A small image classifier, trained from scratch.
Model: 32-pixel images, depths [5, 5, 5].
Training: normuon at rate 0.0034, 31400 steps, batches of 64.
Data: trained on rendered scenes of coloured solids on a plain floor, 48750 training examples, 41.2 epochs.
Rows from block 12 of a small image classifier, named by matrix and row number. Rows with one number belong to one channel. Each number is 500 + 25 x the weight over its row's rms, rounded and kept within 0 to 999. All counts start at 0. Numbers have three digits each. After the name is the row's rms in percent of the matrix's.
After each channel's rows are labels from the 100 images, of 14976, where the channel reaches its highest value: "strongest on" is what is common among them. Only what is clearly more common there than usual is listed. The data: rendered scenes of coloured solids on a plain floor.
# convs0: first 3x3 conv (model.blocks.12.convs.0.weight, 208x208x3x3, each kernel summed), inputs 0-103
# convs1: second 3x3 conv (model.blocks.12.convs.1.weight, 208x208x3x3, transposed, each kernel summed), outputs 0-103

convs0.10 131:535490474518487494456499466474505473499518553521482463505496523502475506516499484595531494480509508481478520526498466510525470495556495512528547495512484503496510530495466483531485527472488491526533493514495493509466497492495457543504526491491504519472486503498501529497550500502498487488546529495523518482537499
convs1.10 103:492497512542506497514500508491498497477472505484482517462501488512512521474491532542521495482539532475575505494509493514505509464499517493497546544485449503471507486483505485510509487511503488482478487481501483497477479491486486443494514481487515529557507470507512472491530478523488521467501492539482493516490486
strongest on: count: two

convs0.147 064:530510428500505483492470510507487517500474547469515464485505517496462495499530526541460529511515509516527526484502437512486498504496509495527488487499524484507520490486455510485507485459491463470521477499489497492551500489482526467515481525476483554504501487510513485500499486472443499511538483494430493518514534
convs1.147 053:500504476505503470482498499488505499568527509497476495504487463477501514472526534468481471516510488488524485509504486537504534500543486537547461477512528491560483547476479489465493485524514500488494498545476506505488516515456445494489501510541510530513516565486539514506428501503480472537526495518488545484522473
strongest on: count: three

convs0.46 120:518442509525560535505498542508501497518528511505485485495501443497516521506541493494514489505511501513524463519482503507500516512475526499516519498506540546509525514494502502486493487514507532527472508483483503491508530494505503494520504449509476446522499484496525497519514522486536512517453504532471492504477531
convs1.46 091:494495497512458499496520500502467478526486511504502463491454500484525480464500503479474533490527475489484507494471499492495484459469501484514518469531522471530482570513487488484491440517518522498477501530495483545500468492445485480491486461475523526477519526511545552481521503500483477517497499523478526475487547
strongest on: count: one

convs0.74 138:499499444467501492486493482466472453487501500497497499495476518485459506461488465493471460470492494482479498536472455488513469459521488485467491487486477518505470512503457486486512531467516426476496456492485484465464490469492475468497435494481494505476503502430478499481496482538445476481497489479508479500512506
convs1.74 105:531498504521531527484471513499538506486434492508509494508532499472499522531456484574522507497476525476506512465474512490487493548507487499550509503476446526458518462524500515517499511455476483489500483471496489450513478506500483487450529490514479522496520480507469512576507477523510487520491479480498454534513509
strongest on: count: four

convs0.44 094:479478497481554529535515512548490492493517474527520508493550459491534483522492526475531476491495470489497492534505476508509514517494496531477532497493481512508547469481549482525511499529513504472516480496516501514517523508500517519516548470500504501527482485523509523486519561540513495524458505495510478528488519
convs1.44 114:457494498533447476552490554512509511519483546519508507481505510474507497524504499525511486488513512508546503508557514512455486481534489485534467486489504491489489463552485517497465517511498497513500511482485516504471477495531530503459472505496514487557517534488505522477463534464470538487523497525497523499496538
strongest on: count: five; yellow object; blue object; chain link

convs0.203 044:479494527481515514515506534477476516513490517487499518494484465531487493490488494520473502499534488506512482498494507475522517484471500443486542496506493497507518507513488491496481491519522492508490513461506531482526539473485510578509432539501516534512497512513506460508529507514470521470533435490488502506499513
convs1.203 054:526486494538527518523523486507488523507507496508486461484497498495476513486485536508516553513541498498463530508552507504503475520512508556451520526588524505502485490476497509472472493492484480506517485482508482502507499510482500521530522501508498492562487515497494509498455512494488471494465488558461484505496485
strongest on: count: five; black object

convs0.48 080:495469501502532527484519501517488496506503501541454534486533531490475452510535487511550480522479508509513492564470493515533497509488507537475544476475509537514511471484516507497488501534500541543447536501496498530520499474499503567496502485474520471508474495514499512522518550547557488509477505499498508542490441
convs1.48 090:469483509514477497533493488527514506518492493510520485486466500458486489474476458544492473515503511508505494542533511498470515463495526470505494510496526477520518477516467512524486461525515500500468486452468482491470495476520504518487486495487482463517459481468488541480500572464516554512490508513511519494460517
strongest on: count: four

convs0.41 146:503509553502509478483481444499473486500472440499468494509494551522466488500484457535478495445501519507501505471488470532485477502457504477485534493484505521488500482481510459513493509463497476451547471500476515513489485496492502528495505501472512518475501453501472481478529477532478484502534471496477547495477484
convs1.41 105:529497519490502479501512505493483496492447505495475540500468501508529509515499445484471459489494508526530491457480495513493499499461503508489517534483535548487527503553501482509469570519451502496503507496522490506509498489483510508504509492518494474454482439484500495518486479509515509499498470512489415497508513
strongest on: count: two

convs0.204 098:495473483502482522524495510514525446487510447505486513482491477461503476497489466555568484525507503483513515498468544496490532514497493547537504471476481479540472469492505480536497484501504509549496456468537520473465508471516487476512519437484513472494500486466522504514534500495489471485473530508536472501482482
convs1.204 094:510467523518535502513480553481481523449527475500496490504510543486436511492485525517495446518479495513500529446491510507520493569523493468531510506527435525392530500445509514544500502484527467477510474502480486503491499489537514522487488504509515520494486531508458522510554473490494498499516531519522537495494474
strongest on: count: three

convs0.63 083:512515462519497530544531531488463500539504512480482532470518493458495509497502483456474532501530516478533510556488527529481525493450522496465463489519507506509479507476536507491510490537508501532506492503540509499480543476524536426516525498499471481501527472498512477488493471508514513514494471528466462483533480
convs1.63 061:500518494534515525479508505487491488494489513505453506481497495510528496516535527460481468496509457523529484526481500512531517483478468456483531520470530505466537550456526477475471488503504458489448489505501497535526507460522479552492522517475508500489497514513528471468518523517500514524502471512506506502487464
strongest on: count: three

convs0.51 136:520502512492489499407486487489497494490498515481531497506513488496496505504502485491497526504498482505513478505486492492488506495497498490477480510495486470475481560469476505492487515515489478488480513510491489537502494514516511492500529474508507481513519424525495482491517479498534466487521512513500493526462572
convs1.51 127:477509477522481488505500521497565478520519499493517493509500475479472502545534503509516544488502511487557492539524505504529491509504478497510486550482488503534488490501500489515489562496529460515488479499509531531522479514544503471483484516511526498544508563488489477480476504499476499500500507497496524521488573
strongest on: count: one

convs0.27 101:494487512489510507472501504511438533506471509516494502515509486508527519515502506468495561487516527509494502496534519512498488534499516493490463539510502510482532494509482466538504502518530522498498493487463512519501515550520526518505544494489503499533486514562483482451531507494495454548514511504484514489540437
convs1.27 074:536474514508504508501486458500478458532557505491477483488478485498506495477527533440509457508470548496509518492511454497473553502441441531491481497503540508561504488454491516511506546477456460502450499532503498519488519479499485456510483502512519486430515486503496502503524506492482526501486548500511543510498498
strongest on: count: three

convs0.192 110:499463504469499466449479533501475479499512484477537484489514495536458485508491498492453514522488475487481508527494542449539490490466487525442495511501503506523501516507527479489504550499492478452522486493517472484486502524488507477505537512467486524571485468461485475474490490523490511502496511473528496530501512
convs1.192 084:511524494532493511484491544489520512472497509475547508527507486446528482526504464495477519513490515476487511465518477506504539509456514495471523486515525516461477486544519492490498556492462491511479504493512453532502482491463518446501524465492499515488506432508503503492482501530482496489522525478506527521490537
strongest on: count: one

convs0.28 100:458490504502478491466501485505493495491481501513566492500474469508449489478506493474504492486480454477481464452492515477476471496469492503472534495490473503484519504512492503467513518470483441480475515501515464462534522497507483508510493513544526511558485454478502482464508529508515480498481497504520444500503509
convs1.28 099:550486484517504502469521530502536499485525520464502513500550542486521473546531497541487519474480512489535528508504516497542537490479507535500498512447528517480484449509493488462524534478454520503467533493512500495547484459477493503493516477514474501509537519511510487513452445512487455459490491525514503526501562
strongest on: count: one

convs0.20 116:539447527500513501442493514473488516504532486480539435501511463511463497514507458460488537504498485511494487533493510504512505511524506485503503528487497485510513478473500503504479528505523494488496519497465500503486535500491502484511487504507428476510477434496491472452503473489502489482502506483537476506471516
convs1.20 133:472503505486484502508481515513451497521500512531534478501467479487495489474465475489531451504514501507482488485476509495466496444470472452520503470550492471539484558463483497522513450507497475468476498525484495518500467477426504485510500517469518520488493497500560533470541522481488474490497489488492506449493559
strongest on: count: two

convs0.52 175:558476510525474536511491474498562465493524489511524510503530493515507519522500515488580498484495478489485503486495499501473496514618512495509470498484498477511473508502491506497494505495505496487489505486512487504487511527493493481502505497490498510457481492512536511441496545500472487506447508500511492493515523
convs1.52 108:435538527486518514505460497511472517494491516485526462516495497488480496516499474494574532527485510516528531496490490514468478486474485481452494489519485496472500466481491532477493508484539498489493498472505508453485493454514499436498479517469512489517544476505461496455469521476493514492462529502491471525499548
strongest on: count: two

convs0.38 065:529499492514522518519521496484507507500496500464556502506488470475556541534503503510520486471489527455523486488540448501538504515497499536480510517501523485512528515515483499521487494516508553547497503513503498487529536497479498551489493493508533467478520548537501505471509534501515508485490479519497528499495556
convs1.38 080:503472508508479512525482488545488506520510523543498505500503544543470469495515533466514494494489499478497568527522539509511502509529503510450504496515485473445495481503512516483522477492481490542489467501499508523493520533533529466500485526504520469540519552484494513474498529498465508492500507509502533476513495
strongest on: count: five; red object

convs0.184 104:466441468502537497501479498494496473492473522512468490487486502498512491502479480485487497470476500499494477533534415499546485490471483526524513490508512535472496508499536478507471477537506486505493501493476485470492473489503508530491409454524518504514491514480508513492561511573499485495464485483454496496484451
convs1.184 101:495461499473518502496509451486497511497501473499507540509530487495496506500528568505445479481476480511457505485474502495475466505497524507572486464486512498495491472487527491538510503501523502471515532501469487514465507513508473503454527510492512531441482484507501502562495456518520527455500501496511495505491456
strongest on: count: four

convs0.122 114:497507539510496504497483484466526495487535454545491544494474494508548488467507489545519481508476490486466467497482512468470514499494487533514509481487488486519523476486484489537501488495518502502454480476519476528469485512498474524502475457490541443502485478477536525504540471500537493457444486479479459503453532
convs1.122 090:483488518466502518475506504530498517497530454465497473458480509529512469465515490498482479507486494480480463516479471517536481525434503509503525529473479483424507482520494476543521545527546479492520496483476498461490504493549554517448505465518503493484495503491464491501499495498516514502526469497505488500542462
strongest on: count: three

convs0.123 108:524462503520552524498489512478543486502522435496515461492518464516481505524536493502525519516522486519523442543494510524474521543528522470486500503507513504528517490492520499527487487516509531528483489505500508504476526498514511438537540451517489423490492469477545483492512460501521502490498499510499479499447518
convs1.123 094:465494525488466493500497529512461494536481546516504479492491486502519508465453509485480492507519485488495479477452509519489481447484475479512512485564447511524461569452487489528493463518496478480486505521488525505508476491443503495511497489490522523498479522524559542473476543509478474514480486494490491467516534
strongest on: count: two; count: three

convs0.187 149:508511532493510535449509479510522492503500480499508517481516516516524507507528483549542510480514485492502458514501488484467499514596506538500548479490489488527490506484483510526515515513523527504487507505523493532483517504514489551511510474534511460487487448508523520502574533501504459483525492526502474502485515
convs1.187 137:518515517470524494516510486486508461506566484501461493524516488520484508483537552470527504491501536496513464527471501486490484516476504510493459537511478504553517516467482487514508549506491489505487517501469493492472499512529486456539500488501522501465469481511507504466548461510497515507471507524500507520501434
strongest on: count: three

convs0.8 138:475464515508481516467497468478517489520507504545525498499507508511530505503515493532473512493513477502483496477489503501481476491604492527512523486497484456553512494483494516508500495499548561507478511486528482502478506554513488536517496494499493495463475484545492507481562509512479476515469518515509474516533535
convs1.8 099:555516521502547543490518485493495500482564549478466508522520489497515520485509480462579512494478514514515499531492497511463479492464484502480478502477514468512535514492478499499501494525478469517515502495519534478482519514466510416501491491491496515497569431491492503501521484501479514485482515500513515506510480
strongest on: count: three